From a checkpoint of a small multi-label audio tagger.
Model: 6.57M parameters, mfcc input, arch wavenet, norm batchnorm, depths [9], widths [256].
Training: adamw at rate 0.004, batches of 192.
Data: trained on synthesised imitations of 52 everyday sounds, one a clip, 39062 training examples, 86.5 epochs.
Rows from block 5, named by matrix and row number. Rows with one number belong to one channel. Each number is 200 + 40 x the weight over the matrix's rms, rounded and kept within 0 to 999. All counts start at 0.
# filt: filter width-5 conv (model.blocks.5.filt.weight, 256x256x5), inputs 190-208, a 5 kernel for each
# gate: gate width-5 conv (model.blocks.5.gate.weight, 256x256x5), inputs 190-208, a 5 kernel for each
filt.51,239,234,227,210,193,160,160,162,167,165,201,206,190,201,191,174,187,180,177,164,235,205,210,179,159,132,130,123,114,130,158,147,142,139,139,151,142,140,139,148,274,275,286,270,238,214,212,219,195,180,134,134,149,140,110,252,259,295,281,284,247,228,227,228,208,149,172,189,164,163,194,201,208,164,179,217,207,217,244,244,198,180,170,159,177,187,171,179,161,148,260,255,275,293,277
filt.52,183,178,202,179,187,180,187,151,150,136,187,170,184,175,177,184,201,168,181,166,223,234,225,233,242,254,258,258,250,247,204,211,210,214,203,171,183,175,188,173,205,210,218,196,188,202,188,191,193,198,185,179,154,165,129,173,200,195,216,238,199,201,206,196,187,210,208,186,199,205,243,254,256,257,259,154,148,150,142,141,187,172,189,166,202,202,210,218,208,210,172,179,180,205,204
filt.53,168,170,188,175,173,245,265,241,264,221,155,202,187,185,178,214,218,188,214,192,184,207,188,184,161,178,175,179,158,159,160,165,179,177,176,250,223,229,244,265,208,194,184,202,189,187,223,218,221,207,185,180,173,193,165,230,234,252,259,250,238,238,224,243,277,142,180,144,164,153,217,226,206,194,188,207,186,180,172,211,215,242,222,216,197,139,155,181,155,145,211,203,225,231,267
filt.54,244,264,268,250,258,249,255,257,259,240,232,212,221,213,208,218,216,206,206,184,181,199,223,235,267,230,226,219,222,214,215,200,200,190,168,274,264,258,243,219,223,223,248,249,260,200,209,219,213,225,288,302,302,294,282,240,250,269,257,241,226,239,264,265,279,210,225,223,222,204,244,244,240,227,204,239,246,259,252,236,201,183,218,185,235,231,230,238,221,197,187,203,224,218,200
filt.55,244,244,243,227,219,239,223,220,205,221,178,153,170,185,189,179,191,181,183,196,317,306,284,275,255,264,269,267,269,266,211,210,212,220,230,178,204,173,163,168,215,209,191,182,170,213,200,227,207,205,157,180,201,192,203,234,240,224,213,216,232,216,194,169,169,233,242,242,240,259,186,212,205,222,246,200,203,188,162,152,282,289,291,295,295,296,277,294,311,339,238,225,216,203,195
filt.56,175,200,219,224,227,177,200,195,211,220,259,228,248,280,294,192,225,216,236,234,138,181,184,177,191,132,132,130,142,149,261,257,250,261,250,215,225,210,190,184,173,181,159,151,172,117,130,131,158,165,176,198,174,227,243,144,157,176,203,201,180,183,178,165,173,195,177,191,215,236,183,193,213,227,218,201,214,232,192,208,104,113,116,121,117,249,248,246,249,240,204,203,212,222,214
filt.57,205,216,209,207,207,135,137,132,148,156,273,271,275,281,290,172,170,177,185,168,151,150,158,147,136,135,131,132,125,120,208,194,189,187,206,187,169,186,191,192,273,271,265,273,258,254,253,255,256,229,168,186,195,211,183,207,202,200,212,192,198,207,211,220,212,250,241,230,230,201,173,153,158,159,150,197,186,183,202,204,246,246,238,247,229,169,168,155,149,163,164,169,176,180,167
filt.58,182,184,186,207,195,164,163,149,168,154,194,161,175,197,179,194,211,201,231,231,146,140,146,159,187,232,232,212,201,213,237,233,235,224,251,241,276,272,273,273,179,191,186,217,219,216,184,196,209,220,178,190,197,196,196,259,257,248,262,259,241,234,260,272,270,222,195,183,225,203,272,264,242,260,267,142,178,187,185,164,245,212,192,164,180,199,183,193,193,204,166,158,186,184,176
filt.59,225,219,206,228,229,129,145,158,172,184,166,143,162,153,166,231,218,243,231,249,228,214,228,238,273,190,180,177,194,174,219,202,231,250,260,204,227,242,271,257,281,259,256,260,264,167,171,166,173,185,223,214,199,208,179,78,77,134,141,176,210,243,242,242,253,153,156,157,154,143,177,194,202,201,194,214,228,208,251,242,212,206,241,238,252,246,208,221,240,249,94,127,135,150,158
filt.60,231,219,207,226,198,238,233,201,219,218,253,238,275,264,223,209,221,169,193,207,247,226,210,258,270,174,176,171,166,174,259,248,248,250,243,224,222,187,188,190,238,231,202,225,233,219,226,266,269,275,278,233,195,220,197,248,250,279,294,291,204,236,236,241,250,235,209,258,259,243,216,230,229,217,193,106,134,99,125,135,239,204,204,209,195,247,213,213,221,195,207,224,252,253,271
filt.61,228,221,211,201,207,220,244,199,200,212,291,276,277,280,272,191,192,162,163,157,170,144,158,156,171,192,194,197,199,188,208,193,184,191,187,184,166,177,190,191,207,211,210,224,235,245,228,236,226,217,226,250,228,213,189,181,136,136,145,146,215,202,217,231,252,220,218,228,252,246,179,155,154,176,167,129,151,142,165,203,189,190,185,179,147,238,250,244,255,230,189,150,181,179,197
filt.62,222,190,207,216,209,238,227,232,212,205,294,252,258,259,273,289,279,263,264,270,270,275,257,266,264,191,188,184,174,172,236,228,206,204,203,205,211,200,200,178,249,227,206,191,216,258,242,240,213,198,262,213,227,202,197,250,246,219,222,216,286,302,291,276,271,203,203,212,191,196,200,172,187,194,198,172,164,176,166,163,218,179,189,192,181,242,226,226,232,237,249,267,233,235,208
filt.63,218,211,209,208,201,218,194,190,169,174,193,184,173,164,176,214,173,180,160,162,245,248,255,263,244,236,238,230,231,229,131,141,120,138,162,218,217,173,182,163,261,246,201,209,198,187,185,180,189,182,182,153,140,122,146,214,191,172,174,172,274,279,277,261,247,287,268,256,258,254,212,208,181,166,156,250,259,254,225,212,206,216,194,185,187,190,208,205,220,217,213,226,221,221,196
filt.64,219,201,221,197,210,188,178,195,179,193,279,260,269,262,230,212,203,189,171,172,177,158,166,167,182,207,220,209,217,212,235,227,219,217,202,220,202,190,180,178,157,160,173,137,164,238,206,225,201,178,216,198,178,172,214,205,171,196,168,186,228,213,240,231,181,276,239,259,239,250,227,220,210,214,218,178,184,203,223,223,164,158,129,130,109,244,252,253,226,234,246,221,240,239,222
filt.65,184,168,169,176,191,159,173,164,175,149,225,234,241,218,194,204,230,236,221,196,116,120,120,98,72,209,221,225,229,239,181,188,189,203,177,169,189,169,201,194,146,140,142,144,136,215,208,180,162,150,156,162,171,181,143,134,150,149,177,138,203,181,182,156,155,264,285,266,246,217,251,273,265,274,267,211,194,202,217,214,204,192,154,168,169,218,214,224,227,207,182,169,185,180,167
filt.66,244,259,251,254,262,222,220,214,218,222,192,225,200,189,175,218,229,216,215,200,161,155,160,133,141,213,214,218,197,191,197,217,220,198,186,163,155,160,171,179,165,159,187,212,210,203,208,197,197,215,250,273,282,282,252,204,234,219,223,221,113,120,131,151,191,166,157,150,145,133,245,278,249,259,234,237,248,262,287,277,240,250,254,227,201,217,243,250,220,211,131,130,134,141,184
filt.67,185,196,201,179,187,187,153,179,190,206,152,174,196,203,213,252,260,268,272,299,244,247,222,229,265,242,236,243,228,221,197,227,251,247,244,191,182,199,202,201,208,201,214,197,184,154,175,183,158,190,247,241,277,244,251,162,162,188,190,202,144,123,127,140,179,198,227,256,219,231,176,199,254,239,224,184,138,146,174,179,165,217,228,220,205,200,243,258,246,228,144,117,101,130,139
gate.51,240,219,234,227,226,160,183,202,200,201,221,230,238,221,232,232,235,260,298,292,199,183,198,207,200,216,239,238,232,227,151,146,176,183,187,169,182,211,227,226,246,230,242,240,251,174,171,206,204,210,200,201,218,228,231,196,183,214,221,221,189,186,200,193,220,281,307,298,304,299,283,295,311,316,313,193,207,207,230,220,123,134,151,153,156,174,178,184,191,202,224,228,238,224,225
gate.52,130,122,147,134,124,190,198,212,230,236,134,142,143,164,182,240,236,255,271,231,194,180,189,177,148,211,207,194,203,199,217,216,215,212,218,245,255,278,267,248,261,266,296,295,279,156,169,187,202,219,176,213,200,224,215,205,221,239,234,248,143,135,180,197,218,157,182,198,208,198,206,202,230,225,224,202,212,220,221,231,228,220,245,230,221,154,162,161,157,158,160,173,189,191,210
gate.53,203,197,220,244,233,128,164,167,158,181,215,217,212,191,219,157,203,209,203,205,185,188,204,242,235,239,225,223,222,224,195,195,214,208,223,258,261,271,236,237,229,257,247,247,235,191,212,243,253,243,159,191,201,182,175,205,241,250,271,291,219,227,238,223,234,268,290,287,285,264,253,258,283,272,274,197,181,181,174,203,214,208,213,200,200,187,170,187,187,208,171,169,193,191,201
gate.54,210,216,221,211,211,237,265,287,235,225,222,250,239,219,195,188,195,198,206,193,232,241,252,238,248,172,166,179,179,178,207,198,192,186,181,210,175,183,167,162,223,214,215,220,250,287,319,304,295,281,170,185,214,203,181,254,248,268,242,242,242,249,230,231,224,215,224,230,210,231,190,186,200,192,184,143,122,158,143,114,239,230,238,232,220,167,170,191,164,168,303,305,288,280,257
gate.55,266,271,272,292,295,224,213,246,248,252,202,228,218,197,198,160,133,155,158,156,193,190,200,217,234,225,219,228,227,224,161,152,166,169,178,209,184,192,207,214,228,221,213,201,223,195,212,210,228,216,202,189,211,221,230,244,248,238,246,233,190,200,200,201,208,221,200,208,214,185,275,269,260,274,247,241,236,239,226,228,195,194,189,213,224,159,129,133,141,148,191,193,180,194,174
gate.56,173,174,177,177,182,141,164,164,165,164,156,160,148,148,138,200,235,216,203,188,248,253,231,229,205,247,263,275,260,259,229,254,264,264,267,214,217,226,244,262,176,176,185,191,203,213,234,230,233,229,162,189,194,197,212,170,170,151,148,157,173,160,169,191,185,181,181,189,166,178,205,232,243,243,242,165,176,215,212,211,233,236,240,249,228,287,302,302,294,299,242,224,206,209,200
gate.57,231,203,196,192,176,171,176,162,170,177,193,199,188,199,205,218,216,204,209,214,194,175,160,149,138,231,229,233,238,244,243,245,242,235,244,244,232,208,221,229,188,145,150,166,162,225,223,234,218,219,150,143,140,140,155,234,228,224,207,197,183,181,177,173,169,179,165,180,181,204,287,269,260,255,247,178,164,135,146,146,243,232,217,204,180,218,211,202,191,199,233,244,237,242,238
gate.58,145,151,165,152,141,233,230,231,255,262,161,206,201,188,185,224,238,220,231,236,193,188,196,185,180,207,210,203,204,200,147,171,156,146,166,228,239,204,220,209,199,206,203,208,186,133,140,147,132,127,181,199,193,212,221,217,230,227,213,216,198,188,186,194,186,133,175,159,152,121,223,263,258,239,230,253,239,235,272,274,250,249,246,206,216,198,209,215,185,188,217,203,189,198,205
gate.59,230,222,212,226,226,228,232,233,204,215,215,217,194,197,214,213,226,216,230,225,204,199,219,227,238,223,227,220,224,220,231,238,228,241,252,234,235,236,248,258,224,214,220,215,229,223,207,183,217,216,172,202,180,187,187,242,251,242,239,233,200,214,221,231,248,155,151,120,164,149,237,244,222,227,223,214,209,223,198,205,298,309,302,290,293,201,201,205,215,223,178,156,162,184,195
gate.60,220,213,230,229,198,197,208,196,216,218,233,236,242,213,218,167,161,177,187,177,214,219,233,246,249,175,161,148,164,163,213,203,200,194,193,231,220,194,205,179,205,236,238,231,195,185,219,254,214,204,221,224,248,250,252,183,199,223,221,203,197,237,251,246,227,203,206,217,175,170,223,203,210,198,177,207,214,216,260,265,164,173,203,181,164,229,222,222,212,206,245,261,281,281,287
gate.61,241,226,196,186,182,173,164,166,164,166,208,202,204,188,199,198,190,180,186,195,216,191,189,174,178,260,260,260,264,253,173,188,183,187,206,184,183,184,173,205,191,163,138,124,160,267,282,266,268,281,180,180,173,145,168,230,216,235,222,221,219,213,217,229,264,290,288,264,245,242,279,256,262,259,255,205,179,191,159,164,188,195,238,209,204,214,222,214,224,230,225,234,226,229,263
gate.62,189,200,203,199,205,194,189,182,177,199,189,177,190,211,206,223,221,253,241,250,143,154,139,142,170,207,218,224,234,244,241,264,245,238,240,207,222,195,179,178,142,146,118,76,89,192,183,171,178,166,172,176,180,185,205,199,205,205,211,213,225,222,203,202,185,164,157,182,203,186,194,209,226,240,235,193,202,185,178,185,130,158,159,155,172,190,208,201,223,244,231,231,206,211,178
gate.63,264,268,261,240,239,196,198,200,214,192,208,234,195,205,178,165,143,152,176,166,194,193,183,192,193,231,221,245,228,240,213,238,270,273,257,264,262,275,273,276,296,265,269,254,253,210,219,238,223,217,188,176,193,192,162,209,207,204,211,205,243,242,245,239,249,211,189,200,176,216,266,263,273,270,262,297,289,297,329,331,227,244,263,239,230,244,261,273,263,247,201,210,209,207,193
gate.64,170,155,150,141,144,191,201,188,199,200,212,188,156,149,159,220,241,226,212,233,162,180,161,155,149,221,233,240,241,229,201,201,198,190,163,258,260,264,258,254,169,182,172,161,166,243,213,194,200,209,250,268,256,248,250,267,276,248,223,222,177,161,153,146,147,285,288,271,271,256,275,271,250,245,240,250,268,248,249,249,166,178,157,155,163,160,161,149,140,135,204,179,187,187,187
gate.65,233,242,209,202,190,255,261,251,228,241,186,225,208,217,219,224,242,226,214,218,257,233,217,221,233,208,211,221,210,218,219,222,226,217,199,199,200,234,192,170,214,219,207,198,229,218,222,216,252,264,272,257,263,252,240,239,224,221,201,192,132,138,137,155,152,269,280,259,232,232,212,221,226,198,175,186,189,194,163,160,168,172,186,228,205,223,211,220,220,211,220,229,227,221,204
gate.66,167,195,174,181,186,207,219,205,217,217,203,206,198,193,165,229,223,216,223,233,196,213,243,247,249,257,259,266,269,273,252,233,258,246,242,228,220,226,230,257,131,149,164,166,163,216,234,241,237,210,241,241,226,261,261,236,223,228,242,255,175,190,194,208,182,252,255,241,250,276,245,226,223,223,245,163,159,146,149,156,227,227,232,244,226,190,187,216,196,200,271,284,297,284,289
gate.67,195,201,204,205,239,235,209,197,190,219,242,248,241,229,222,274,260,230,207,197,189,198,202,207,194,210,203,211,213,198,159,172,158,153,149,174,188,177,187,203,189,168,187,216,239,226,217,239,217,196,268,247,256,244,261,260,245,235,225,245,221,228,237,243,248,180,150,164,150,145,253,255,248,213,222,205,204,207,227,283,225,250,257,232,186,151,169,166,153,110,158,174,177,173,191